Rows from block 3 of a small image classifier, named by matrix and row number. Rows with one number within an expert belong to one neuron, the router's apart. Each number is 500 + 40 x the weight over its row's rms, rounded and kept within 0 to 999. All counts start at 0. Numbers have three digits each. After the name is the row's rms in percent of the matrix's.
After each expert's rows are labels from the 100 images, of 14976, where the router gives the expert most weight on average: "strongest on" is what is common among them; "peak on" is the class under the peak. Only what is clearly more common there than usual is listed. The data: seven-segment displays showing three digits. In brackets: how many of the 100.
# router: slot weights (model.blocks.3.mlp.router.weight, 32x192, trained with AdamW), inputs 0-191
# gate: expert gate (model.blocks.3.mlp.gate, 16x384x192), inputs 0-191
# up: expert up (model.blocks.3.mlp.up, 16x384x192), inputs 0-191
# down: expert down (model.blocks.3.mlp.down, 16x192x384, transposed), outputs 0-191

# expert 3
router.6 123:514451467406500493551505571487536516524507475412529471484430514492553464488445514508470551484543549473475563491526412434529521404500542487474553543511578510364464504444492462444447522465478539522504536424475518495490478475494514449543522471521507497505467524476483465500538506548531504477529562539542533520444467531492485475500429475470543530491527461480538482466519396518557516491505579524479546508529560442551491478498569514437451498437465491496500494522526514460517523501562483464486511538415510563518501451512519555460510393478463466483417455523471520446590497484530525475
router.7 081:445510562490501452530487460455558499523497448453504448461496532437492491476477539496523556453465510434495564491493470474462511469470527439456501525435523480425541472424494526475548518540499509496576538440481500494451512499470516548508549487460491537473548503452431469460454492549468495486497574519483522526481529535447448441530518526478579486503463485545552579477539547484476480523550526580421525506524517435510527552542511424505508519487491542423527536433542461542442583452556533438466486496522580567533484506487463540494519446478552555406400482497520566427492497461532488503
gate.0 053:538449440497523533511490482529455499533480493520434446487529508471541497530517459449461462523485523511521429490445471487520505481454489477444513549597516460495525543441538484534498462522621474519487504546444450528499434523515385552481549492486462516497503607489551475495487493529440439582485531505455459502548508512527417430542547505497511456493562512566570441578493523470506476488549480567585472558549502504448496488496486486507472400460518503485499423514482541465524465468481514525474526457569490603499561501468498466538451556509492498558552505542495536462486428531512486506
up.0 058:406530467507490481492477561475528549519559476460521466538456473533476516402537474503518553490577480477486532485562539561529525557478510544497526454486471551463560434545493541516523528424426534482544490504515515583548506471450545396521516452446493502479530432554454580462493496603495502522528510498477532455480507477475497514488468418510504488536547517593448529456465506519466559558471544468474466459457504491447521484519558525450564613500460499464479574489486502521473563520488485490482475534459507396492455510474482503506549505484488496494470567466457550544535537572520521480
down.0 061:569539476492402530521480522529529571460487499486493511512531513501483462439438520538537492533516515506471445460476504498529455569544514530477395476527478493465542441418467506507497534523496545505485517542556404478491493494446495406513505487506481477430577517523536480532524492589457459475494487496524490500521486539537478513508525499421547451566525466508430535481475535483519517574455501470539471508535492473524566555499446552509543517412475445503514580492503545491468447462477528490440558547504469439535486509545465395561607499417463481553501446552466502479495518571466463531
gate.1 101:542542503465459479571540498517552511508501529493522453586411536468483510518510539491503501503556485465477418499468504476476484475409502513464541504439588486476455448548491487491553541465504434535570499522506565434538517490558531445548545480510545463501498525617482555452448480545504477557517561462444507558567514488500515528428518515535519451489540527531471518480439499505530446502557439483488435496460511483505505564478433527443424530548517506532505549538463498499484557526475485453383476506538523500473482462500552509533491469526488438605485491489536555514562525413553510517
up.1 092:579537500418459469578559522534501487505493559462495456537471494463464500488451552482489448559578494436454474464492533489498497450443499517451513461489570523474433444494503528441552506438474435548567514471508535442457533505509484492510557431549514491489500512623501548439467491492519479488483513456502481556493574488456497555412482528488555470453495500519499455519449510545515452474601481472526468487489527483550501532491478490475431574492492507539501588526506423482518539480518517462425461451473523487477473450506541549498458445507526418559470493422530548541539542431503484547
down.1 101:473533511514503496544503471531489506472502571554534518515495499498444554536458481460525534481476519469445499454440554470496487491522415488426538412593395520468473476586539481429525556505523505514480512481515497454470649477555440517553485545550530600515482463478464524489505504511559493526421520429508538561514519469504477538538477581467535489469521531498540487540469531475523487471494485519503545508508517528515528537492569481523509511501425498452481475521515518541561526576539503492573479495511479462525480545529487594475463518549517452569541543497490506596524468437419545461
strongest on: the digit 0 (97); first digit: 0 (95)
peak on: screen (97)

# expert 1
router.2 083:570494478517523480492506502517499499547557498464490445454434465481550456533476494460565571524449529461540543468509496513497471479516447521515427474451437447456493495506477409501510469567465502478537557405474528473556500515473476488535564493504516536490563574444494490503487421551494499528496478471434468488437535530433523492457471505485587456501463473510542581542500469532467491553566484596548456436550568458468538547479569458421476527476485474492434462460507510512493497538478531500528474544413535508459414499527474555548451459448518442450481516549445469510520457472486509440
router.3 086:562479442492479510507530524573545543479509580443539508520461500543540494533459460543534569481504501475521529541541476457539511514417456559408445518558500479420466533494512491523484467486469542517545519450459532539456464527497527434555497545480531537469519486531421430532478442570505543462498568433479486528449514486466491520499533526564578507456379447566539525532455522565531482554526442534480518474545553550542543552492494511488477530538536507553451492439473481449407530435513459482524527552520506494463429547509565517533481521494441488423521540512516529523472531484500527488
gate.0 172:533480485488457508501524515553469484437552532561468551539438434455521477537478505485487423489525457456566450475538512567447513509517527491464477485446462525485518400451542482502490536526494527484522472467476574433525562517510501467444540494573486501496489473498475436479501519521493516562506546475502518611451552512535514484411503453497526485550488582533462521495444473538537402467509472523570491526551503487565459490550579502526483518460475547543531517472570545496452450432537458450407484501574498579564493517450522493576436509517507487531540491514468456556512428469485486548
up.0 172:557501514478484511500511512542448478460543532556466543564426451487510479533479519483504417486527433467531452472542522577445511495521538508480476485445442495496488432449544474507509535494492544505500459468495552429504540504505503460420507490586475519503481448508475466489509527519486531574492544474529525611450572521536526479410474479499535491573499593529446515490462465527535427443505492539564484532560476468538441486558548504524479525471478534552518507451575519484463446427551465453409498510567520556562509533450522503568414519504521512527565506504455479543500437454457488541
down.0 177:510486515560539459519521488505515509489582561470465503488537519527556464466517534491436530485570563543534512487475497515474488505459488465515544547524568484522454487483522535447482519478557488493462501495484480512445539490526493488533435532540505485503543489457547444517510494475488523564485515487477470523546612459542526483432378532539513545435557417503517535463493527498447446514474555464480521495457551572461511446427489501457503513511497476507452436472431481508488528544524593489491493546494517421391468416517564590424457479542519532493434554498528459480497538611471471509
gate.1 057:555546495502496420528452449514475523528478519516467428529545523486501483518405474456435509527551516535592460455504572450525566491436512508416598433515505487511542513494576413489514547473517456533518483530504428481509519590529454484462545531503469440515451474422450548490493512446444497433505476537483505494525482507534468512511543525487523470570553506497498567469471543478555463495504526518506530452533525524377504489410471525542409500452490516549493434455503573422590503488559488535490519522499476535489498514527506539477493451452558514508500457495451499504519500530533466489
up.1 056:503428459536555562537524496547486529504483448508515471501520504551573446443475529425475536455474531549513539549552502493489504483482506535551587525501472551474477446477497455482503454528471542519457493539511498450498511464506478544458540499507474520502545589465546476474497531402604441403481440532481479456467508524527546476505494494454489502416537444557486393534548469553529523532435588548477530501479491465611517464531538520484473468508396490482462508473457507539448462438530450452502522526476467483532484566465472478533494518473521551570524469488542552454524449524530478534
down.1 059:534481528547520544491414466517413468552457461546492493476529506489457418464484481485467451467502520517488507514552369567457539496448454531451483535489572550486425487465528512490514593476498578471525480579523560419510534572496549520449512438470444496479520422474544455497484470538492529507509540434581553550470443466465442461408531580487533530524526473483510478462520515502461567496459511556536466534510478503519445563489549520489501544520496528484582538518478462523478509483542457539456536568524431489464527492495483417481507482531517460479477507502437466500533492500480485547
strongest on: first digit: 6 (48); first digit: 0 (33)
peak on: screen (88)

# expert 4
router.8 087:550472436497507567466461448558490493504462467385527543440458475528515522423489501514504485507532578512473540477535512552543538522499550463484432531470481504476489451559489500539458523561483461447467473473519497472512502511456496473477533461509555459478580531446443486506576516490579489542505541519480512468463404545523487508529581451469576453521484488477467510565475463454463560436507490500397479553412492447486481514506441526457490429477507532480492482483463530455479576452570499454522550433577464530538527518510549557493482451554518495413512462533473485464493519509514573514
router.9 111:507541475543501539462455505497496494557483497424547547501556392480488515494512570460469509477552482479451498461524519449494454522491503440471442493516404536496561473500537522568480498476531582418552531522518472482503533471496522471465494464573533488473476490408505474456515580493474483432479451426532456515503554522485560533533504545535416503561457557509505601453514470537525459531571499499447398539507494521476544531464511510567498544478466451479525439443531556489513520505547472536440508528513546432566501443523511488530495551464470499557460508482464522512484538545428509579
gate.0 067:398467503540447431457526485492513493489485509535534556438528481552500521405540464508455537415494472530531569520506480477520569578551500468514495466491598436476499517510540524459473472468493480516431472499497526474461440525446518505532487527540463476437551435487527496550520425493465545492551555499435475486464458524577462467541544508479545352483451488510542512553452549556471478505478447408539493529475525496453506530487465519553521507539601516516552502462504485499439481467529512536487527479518506465459478440482494494490504544536487520496578523467526473459496389455463496502
up.0 072:568521534426524535557525528553503521525469548511522432507490479415517489552454513468504464544489535493516443500475486506436444446470482540494503529499489559517519472465461398505470489546497513505571512485563517504556512484508489510484573501463501551549501563538482446434488550465553394482392463495557496528523551420476531524453486482527510572514529496507501488451578466486515514453525545525542500515539507445483515518511475481388559503505382470487498477488472521463577538545435480435524503563502525529505560567520546490472497542516496502532412449513488579571473525511506540489
down.0 075:486508499414525516445478536513546488482550507511523476600490541437482510574514452461578528553470503497487467561465502536455529488487476513497484474539511546482505422428469451492440465470481501524449530503591488434553505510564460524479473495541548527562460537551494478437467508482589437503456516548459530551500591551491510576547498506481494574469483496474491468499555467529487510518475519522463482485582525435485479574471464551464472439486452483526448490552498526508505522575489520384515453547443487528501488552496493501478492489484532526477443511545496440457541617560482563472
gate.1 108:520515494502526506490504459504491472445375513610405518480537501466424374487405507496502501481483483504561507438486570527512491501511491517509492486498582498462425502499583454510458457536478486485504476584464469481506504529546514483481489542438523488508462473397504557487536519454518562495478507420517516505474470426546469527507449554475483459514521551445475515520498516539489484525507461501480518544442470543452493488561462462562500441490456514481577498480466460444510465523439477480485461481578516508470552493472472467548528602473533541496504495454499432517556455555427512451
up.1 109:538542577527473505432484518465486475517594506406545460447452509525478517498458497544519513521539500444490520489513500511524470517526429565481437526472545542567485503477464516560493529543435530491536527544455520440533572509467513521484493466521503520538489561525468507508554505558485498531532506449445487501487542530513455458425464488574568524432417478484499507537533502496577493603400572468514456566619509448435459449466543496509523473476530499473558522465476583442548513507533505517494519492409535479533551500515544521515479446468447493521497470497433481494509537524461538562
down.1 102:438548482553529480555490499552481572394522533486551542499521390505417509504518436490502440472481514529467519509442505498514518548484538464511496546463442465551489454525440516491464466494494553496462475436441539454501504453473439443484477561524464535471608513454409507525544429521515441508531485504574418414523489487494551503509503467549466449539469497527506505443486405453570493481497550429524487545539482435503555517437538508464513535585545512510422465487548492496519527539530480469482518475478503460420537479473507498460506518503522528501552462521482468531510541517477575478
strongest on: dark on pale (100); the digit 5 (77); first digit: 5 (74)
peak on: screen (86)

# expert 8
router.16 083:602432405531522543485465465481472530496518553445543552430441520514523535487528531523570480416530496521446491566538569471493489513436506461458484540500470467521486482416545457499563505490531497534540492534483549451484535444491486495493516483477483564454534528448492504574508460528510514547511494544484524488514475494505542534476496476581556516469442462558462540506467461545476544500550559603500439449478577448492524478452471550473452520529498551475478478452525502571435469437560505419550499558488487535466436464538442563466502487528573502485529433558518472476529515479485547535
router.17 095:578505490490490470476522452452477523522589561435546501476469555488526452522520492600586531486469512537474552534474511560576539427480421529445505500554483492499429525391523449471540545512524500538529466467552522454471475507494431483553521459530495485411594494488434502535490553453492498569478537528518500492452446478444512470492475446529499453479535450530510545459425455489483465600532567556559449510488505527573456508441497454486496582541510553512527521491583458548438489451489541476489533518490513521517490508502517518524515543503497512511518461483459530495461451478505550462
gate.0 062:529489479489489528529472438476459512451525527537516452498454531498496536481503523501560497542565445476483514490527472512434496550486507503506546488503503458438552557523505493490582550509476427576472412518479454513505558504475542468486499525468407466465427551447559484523530496459542616622487501601520567564465486473564535456554439544452465518474419481491566473486538562444496439508542506486502507496511490485503437531461505472475550515481539531523583534479449515531554448483527466498469494510544437523531584534494519419471536498523531472541540461477521480548536501435463497481
up.0 059:511590518514575535474574575475466482463487470488514598483516499533429493507463453495428460490486517564473507470529510452564464460487495551497514462525546497558465533510519481537456463491502526465510513463510612498530466457454472581476484542456559530536559433534459445472435536453432399449531458481526449439475499541499478493470567401522513558495567484508468557513478432560480509483486460480504442535558470524549521497588488508482469509490525501457430507502559484488506498525512526442528516519438514457500419478462438549486439472499468568511463484465517438482501538526527491505
down.0 054:510495570527515484472524432432486485488522504514496508482491502516470516537525487505447499519467449489444571530532524525573429494533473464401528529530600439488513491514510487511478557491476438439532486518537483523539552546515456522525482474492498439519530525511491471468503461528514472490462479453453545467513482522448535489495520529462458351504492503401489483515398561440551461497403522479524583490454497492417486529535484453474488482478573504577504484481437527516508492504426439570574460531486488439556512497483553528447538539480499509492488584530485545458522515603524519532
gate.1 181:535455450563483472508482547484524496466531567514511544391448539505537466467470491477466523469472516554483496454459594495490559597568427485519564515500591537448425503569486525448479533425508446513491452535483556504492533525493488491516503550546478447513490464438508517554511497447484572552499533493421455515502523499432430500481490468506458549478486512490485519500468498479498476455469511537527489521484499539516496527502471457570483492493632502493522508510458434572500556463561510558448499486479488559488599432472398505489510471475531562507515481522439520559558482545479496540
up.1 165:502540613526459558533483447457421523561511444573479477508573480515472570534546506456551481502512459454537540519521492441482464379487543465501459461511482488620561515446545489578502457495543519488522500504523504543443461521486562550522466466440457584498479507565490449555506490490530433495493490450532497531524436506550535519575485544442495463492512447510555461522515477542454503521551504468518525497521502470496521475569500520457505501519452484510454474454524483429474418466455516473541462502469427447492468562455554487481524505465570477508507542508538475460480460430545540532
down.1 178:502449486485507586497508470497504533503504533417530477436510482508453472471427572539440522467464497497403515523525580490500490521529472461489576466586443486420435495478523510524435535543489505452517465478509525502544425459531493499537514489548525510497529425434496492530429535549557433470514511599533521504440418534569443524411496520576459452505517574499483518464535539445474443505524530468491489500517462455443466520485515490480536481469495464513440477522579536487508528493526419454464546505502543520544553459482439497509547450406538518506508520538536431509508438481514477504
strongest on: the digit 1 (100); first digit: 1 (100)
peak on: screen (82)

# expert 2
router.4 130:543471499519517522519545531576539483431537629515473499539466498461447510549545493486488460474493499555514431509541542480483479494462480521537556545518486454491471468466459443444542465457516525471556512550495543462533499453476426534487522548480499529472488544603479461452497528487421537475437493477503522554489547587498540456450512468482485553499460485464516469510558516542559415492460450519481411473553496585606551455510556493564472505541495445534498492520454540521545438477489448504394530517526523510526518456481532472536428460541455478569547486525439527506500517516494539504
router.5 102:519490485473526526578480512475547538412556612454530455511471484508507588488536481561491534477536450494497450466544448547506484451497512472492553527478501493531436564549437534490566521488519437476534496545538446512490482466537528491554526534554477495488527523515487472510516514570410506540513588502467516548481542555564477467504450469539524494474573470497492483562464415479576496470520397440502423501491470550537563494548532504459462461557525521521468524445440460498445466512449511474449524481575522505589488501467546469496441498542443510505480484482536563465475482532416469480
gate.2 081:532474514531473467452494430523504489457481578558440472514504440439475512496438416496514572481464541543551514517443455508490512495511517508571568535501455503526500465495522509538521487565473499599508445479478490497527505502539566442463565485457541554443514555510482524524451440503578446447568502549485566520451505597498472481472481490526477451486504485472575460494468546553540492443518523524483533465517536578512510526471478581509501464531421434467447530510486540454502513566514597468580429496482479443493484531517542500494515503398507480430514542552471459463531487445528486502
up.2 086:505508480424546443433456519473522550493566444470504469505443552540485489507513587506513483530507485454524466506560508533526494505469411529407484467507486458481534527506518471546563493462494462414489496541525504534503571516533488496505499478567448483506455491410418486461514526526445485565437485472578476467542463440486505497503456452534551461492519467545489530535482506431463483530499439496464453518478487506500497446595496455526487501463628552528541465495522504506436408457480481554497555523504545545549507432517482521534481543626474589520481496467485490540489487531463524546
down.2 087:471488499390499454470566471427471464507525440568502473464527532493553517533478501507473468544427490405498520504540428492537482441451461505501472517486473544473490620489520546468518485480517538498483524508504489545448477521522486524509480544512561487520350506430532547497526472489485568518495483482588496510450481510496502450493442492553468490539500454487542505544553461484540514529513521466535492459488520545501536413521467483559502561351502578524505562480568585558518474454490518502448529526497543520495491416537540480516518488551527485483555502495481513417510496515494503448
gate.3 186:503457504393495460534536549502519511567514500497488486515454462467457486526471507533476512493595506454548487467487505515460547488542538552460520564516500514476479447456540474428462545514453560475527498473558507443537621546466496491530535452501541507535420543509468541504473482569537531503501462431418486518503462497539457458500569589486577478525502512498503431469545488533473504484526545490544553527528491410528437545509600492453469533545475499455430472503543525426469434446503379487484505468449522493537535579504554466510499499528522496473492478436481503529549516507558473531
up.3 188:512537509561476533439467443499511476465486476505482531491563547532529523481550502495514508528421508560443518537527505515564477492443493412570485453512490472530519563504466548564546479502561452544513491496460497552489408482535534497496505525484464501454524464493547491495504488434492449497479527572600507489501503509452559566544421416532423495502493506490497556525451529504521520495469487518470486486481531579450557461481388477554561442462506518534592499485425498552563567537499616527498493520549475485461514402454432515475544508476543510545504519523541527453469487520461466486
down.3 137:530470489495531451493496492479515497555476448517484505491580488425543506420545499497482529479545464441541519415513473513464436485488490518486430491559529492511497502497469493495525490560478510531436528525540447428475495550497529472457444475424517482556380488510504542510470477453523501443556416552412549465539532508543507506526598569480579403542463544452493489456488506501455555532460586496462508508529471409480474546483504556441513502526517464521584491431494485456563446458450487528552506518433497502477486529473504426546494513500501507491505444459442516490547545497566481498
strongest on: first digit: 6 (45); first digit: 5 (39)
peak on: screen (85)

# expert 7
router.14 090:531441484513475458530474524455520524509572527466464494518426485487533426487522452554568506459517459495467507422485538592553532498462443476502508571543569474432452502520486503457550565526562462545591434500506487512525514471517465500520556464439540546454518500537424502460442517529525565509499563498522485446410502466466442529515498474541563501466465430533478588565421477525496479527529514476470533493478518590533501446542500477461444528538518574480503448447496492500429440468480541473503510470412477536496445416525549526544473521512486491488550494482505503499545491446482509551
router.15 097:572427535513453506513497506476488449462468525511428530524469507516509500467459470595501471494452483559487510453497545551525457536487474457485534570537558440452482574533482526473553543519576445477546420499411475508480478508486490467469519576443475502542488451505460462479461543482455483522522519469413432470475521528479481526481538521563568542445460501429510558529483538564536562539468446514475413502528558565580467537473477475534469530502550598439498427443506517475457518496450468484504489473524509509466506496509560453541439486566476552567540476520456489539499478553523483522
gate.2 072:479507441508567394449508499511503545501528524524489472430524527415548567485479492532517471518501473538487507496455505455484434501481545576610536494441500497498478496483462542400506518415500519507498434459486482488483500545544546496447522505476481407515510434567499535546454523559422510519470516486538524418532519469520452464494438501478462433518551485522546470554479461546502506530542452473529560483470509575439480474551537499474487489507481487456523560512569495566462514480509449582487493482567533462590525396476472574543538551492526518455438517516478531534449509501507483491
up.2 074:470495489502542428418477493439517519490516472479450469482590489448491541474485457518473444498546451513484498434502457394479445488555537512544512497537521522420523500426447529453524569433515524467478484542486477583478519589507556477469451527493470444468459444562489566528436494513472503511494525451547481440523476491452503512501483521514505488524507490529589508502498470549556540547548441471480618517450531535477458515538574517450498480507510530506508542495554430477446527482460464619478483459564503471522500396487525533539589515474534525490484513511462512558527506484520479543
down.2 075:587504534511462539495509489531466438533563584412452406488497486486535514591565450521488477509474479507465462580495555512441430417506497512474514503492523569451509519439502456533524531499518540491545476473520532478438601512466467488505518463542506508467421473495470493481459482462483498556564513570451517500450475415529495539462498440477494553481512534437521521560501505442497540510571529510542532493482477471481526485516509494515449535482563447480444502529470548523480531539488487423478484554512516459411536478454584555515451455584448560512481587508520466476519530489458470461
gate.3 199:464574511545487477425458455442506488466518548436502488476502501492484485497521537512507494553504472512479537510517498571512498549397489519489499486573615507520535524503522472485495555485529508562477446464515453414463485482554496462479501496509538478526425451470463590489457485524514614556506447433438531466490557535531500491569464475497561544516507549541477533461498440474490501588528512482503543508464488568537500458579461488522488549511541466427492443528466535568536504460458467431507471452384494576521474429488478509525502500516527543567545519481468545438512493538557510492
up.3 209:443554526534490460434469439436523481456507542423491458490495526507479464505526520468495467533524472473460545496513491543473519507368477533493500436559592497524543509475520424504496570491491506573507472467502459407495526475573469457505523492533549518529413436500478595511450475540499603526506452401465540468496537492525486515554463499485566547527554508539476537487503457487512517561532508486513539490450526553540475471570471484515477563506506487432470414510459506581547516473468488442507470461397494562483479419495522480495471494499516533565519521476465558474521484536540489507
down.3 176:455497453539544459494530498530545491477550522493472505531459462412591559475509504559517526469509510486429448471485522441517465506513486495504573475478474486487456498485464461469563458459527498495421448500475513505420464574583491517456570520518479456498573474556543544524529473430484519542461576511506550494492548460501477561421462527467422485468529429441485511411506518452451490451517464542480531530532503581507562505454538560504483522529402502511577506464532439512498520579437503547484505523584517521528509559460558559465445463490449487517519520477488508468510434506455502522
strongest on: the digit 4 (100); first digit: 4 (100); green glow (37)
peak on: screen (68)

# expert 13
router.26 090:543502507544514462568454501443543542551425487440517566517476520474481513564558527469452492516520505462537503491487537491463483486455485481483436516473480448486496572557522449452452575571481446458584454442509522504536506525474492519482481546489559563470488421441420499485516525537502561532503467399503495523526527503539552478505549504499576512520623468538491559524543492519454529484467513585559520458492598452484486557555514524461476551471448450511467479454491516525482516455456519468547518486483445507487457540456496432478454518521555449532545502566462482521565487476529529421
router.27 085:481532530526484498560556486463503461427457513491528510466510503515483395566511499459532548541516544473545497467513513538471541435551481435463433477499462425451527480550567474482474517518486473463522508466478486432465513486503543471484520484451574515527524496476444484470468515495523537534511511431470461457454562460435496468495512454543503515486549514585495490515476523603480583475524503521530574432542507432500552468550462452468499537432515478514406376483470485553466469535473491454546498481412541580476421511574529505458467469431537479488529511483450547493493487460500473552
gate.2 140:467420463470466503479494468460526518527483518511478529495458534576482503532456430497486454470522466466470467533479561447492492456436498465524434531448521502467546488556537496488487481510525501507486506527589531533497582530482460419495473428524609494436527537499495509469523470460448539489497481469434482449439500488451588558492526578436489438514499566497488456543550530475521523458502521488548566483486549486401458544489514503551512524500544487466479517542541591463476571400519506560445550452470487530448462512531526444485494479481491391494470503532542511469581498529471432497
up.2 140:481467491414497539483511466449547527466469475508498515500461536594508536527449448493492448506564436496469443495475568477498515440434478456509415529457554494485504480520522471478502487519537464493467496508556538493462580539468472433493450399511605515462562544492544517502509427526424548512496496479409438469458513493449564510443508522429528443512577510484527431580532529491508512525477519490546579496502568476414483529497515502493484535521507525505517508552540589496510564399525500504484547458483513533453436511545505487527470474537495419495437512513525512459559474520492462493
down.2 144:493578546507480472425552517466484478549531506473544553525508503445484486527502568477461490489489512512437465541551516521570492483511513504482425560471533549485459444479479457533451496466451444477453524541532484470515544443531459515458550463505499523522540534450476523480486491482517447488411570455488566491489470539545419494528512484534573464526561530477477487544399480489508490475529469471488469512530518507487497499485458522496506477411534489473455586542525596582448566486436515471478468496479538480434565513473533477519544527444513553500625473493549496379465526448490486430
gate.3 103:472444504533495518492500509534555555506569487440557469489501533489497477471497503451508439458530430478448575521531510486485516523584536528421514524451428477464414502490471517532435504503459592432456544501451519466526568450504498500498523508522463451508451500484480425524499469514454496477507494488517506584469492541572539571550488559469557530501537492479441515498454570469510518438508434443536541540507476463459505428451477487571461566563534465486496475426503498511508461517579545544582583544544426496499479476557438499533537488471478524520431510505485520433571541497502519463
up.3 101:477414554539492537506469488562529485526514495388549478512538506528486468481447492420552462473548425414452504531542509516468515518622485524462503492479393525439470490503469537518420471507483642434480516513519543440519566489513495496513480496534452481501507460485528458489488525512454562496496539513505531555456529548507532493484508526456525538521503484523407516490494519541563490461525490492501467552492487481443536486453459478566472579513545548519513471416529545540555495466585558530561567524533462476504500469513431480496524502498470522464464495485510535450595518475468521455
down.3 084:485492444528465473510486469526513549430516505551502499543505518497434512480524514468468492458510491564559472438558425530407528462473502485447556467471512517506514550468522482528548498519444537510445574457452412477457500393554510566534428486481477558449585545488531533523460492492544574498454566502497473543473463428472521491516556529489518553471484522552496449526571531528534476499505494470487478551530423530515477481474565482548475446522484544463528523466494487461493550516477464495518445454621499514539499498473436436529445436475542494542474485550523498441564459444413487480
strongest on: first digit: 9 (38); first digit: 3 (36)
peak on: screen (76)

# expert 10
router.20 137:501441514562537495562471510446526523500547445495549480534444501479522543408551491487508545503457502521517538519466465489500495505483516499499511517502457468494444538467481516445480538504512487551475516440459486523544389467437514501574495524482550444492581461499474522498541413586488529480573554533481473522466447449432455413479450511515565439481520456514541471562516504509491514481543567477460480524497578447497488607488538519402518484521533572570543533576592475481440527557453493454486525471484536492477494459494428510443458507532490514482493529531483503454469573481481552451
router.21 095:423460526485452514489555502464540525470464487470496517465510536474475507497465499532527608512514505513413554504466494447525545512506526542458463496493461423533446579500531558431513509530478511462444436458472522557489472509496550544463461534519524495471549422431408514486547455559496511445512511488543524482505412500467482470547519544494551516513450539492503492572441587559470462510561532459500578528551515469534536559524544498475570553531522553534557545519535474565446502501527511454527546541510524448437490446429458465486521563551510542438492534477511491468446475424536483452
gate.2 102:439514493528492561517457543489457514510506489501456392507509502497516452486500485527482480506470455480494544520530468549555511468515460470510461565544474477469424455472484483456512452462441554489507536464522547515547499546515520477457531408454579524467512540499488499495461496449528497471446508533557529437528529501467520536523495510553572551425490528518518478459503569494508517467549479461431555491509508482535552491500551525525415612546546424501453515464464503452554532624467514547493575509390477487527518426527449538448533586490458528458428529504472572475517509462500495459
up.2 100:461503458535476584541466510496437493474545464472503384441491493506495433504483452488501534520483498498480583540461430574546506472569468519516446577555471505484400498461520512488524486485457519434525505487505534523546492491466534468439516415423543515462516532455482494500479489455515464509455500518546552433544517502486526499525467442530531534430456496513509486490527572508523482544583537455455560496543555468513521488486462532532450594478547473496446507470488474470483553582533505495484552583368516484532463499545454519475494559491446495473459561550439553513507504455508515461
down.2 110:519485423476483431422497516548583578495546567447548546513488535412505584492531538492540505523532474484518524490537484423534452456536492525451556551522456477382506443482428528525468528494564527512530470547491427519492479568531526556531510542538511535495491443555465550476505509556472487536570503483514483535444476514512477527502497505555453517533495545518486502567516462528555490524532429516495470566444527530582489557489482514485573578502459545538541476577559516537519474504532482556532467478562442492530447505538543509468553457500485485512528505564496467527575521487469523564
gate.3 120:569462458526531493466554555493533423539517475473502570486437515410465533495536533520494518482505534493472457491512480473484503438542560528504494463442480493456495513510473504478512488467581543445503487483454497556481496511474537552495428520552506461523547584518436484484484457473465501505554487539552471492528428541515547489589485447495487510467529555474531521525431512522396540462512424532485476569525477493548494582487576506477474496550421526519544530553542511444458529506529507588384497461575490522566499430518470521497486484547488503492417440493452441451461572496512485537
up.3 138:406474536447411518527390512505526544432559489504541523474462511462513509524480475444500549475438469457501499494489541518532559453396436479557410576506486524503501476535547481512473493517464445512475512495543473514501596470534483565500549486479535526535515461488525503531554499555504503492483510507481436478466567504486579497482548505501542473478482478503510527562477508504574431526558554544552481498501500535482549452506484515550472507498546594491419474500466525575497512454523522392545516528453523435513509495499494471484552575399518534524578473507551511538530466492497423482
down.3 119:524501562517565472475476538564449502566445506522535495465491517504457511522509504535490466506458527593496449501539505455523516445561452499492558422535605505554551504505465537469506504455496435531614519543426502483440427506495541470563455554487511481551534526496498457467528536457512532547475512526626570494509465512475520502565522508514566517516484469499520517513494519476493504500470484522484425519501495517539529519418524497486566516599459460507589485489482497482456437503493501512462558469540530511548464518536518492500527521561404438386459488507478551456476486564527498561
strongest on: the digit 1 (59); first digit: 1 (55)
peak on: screen (95)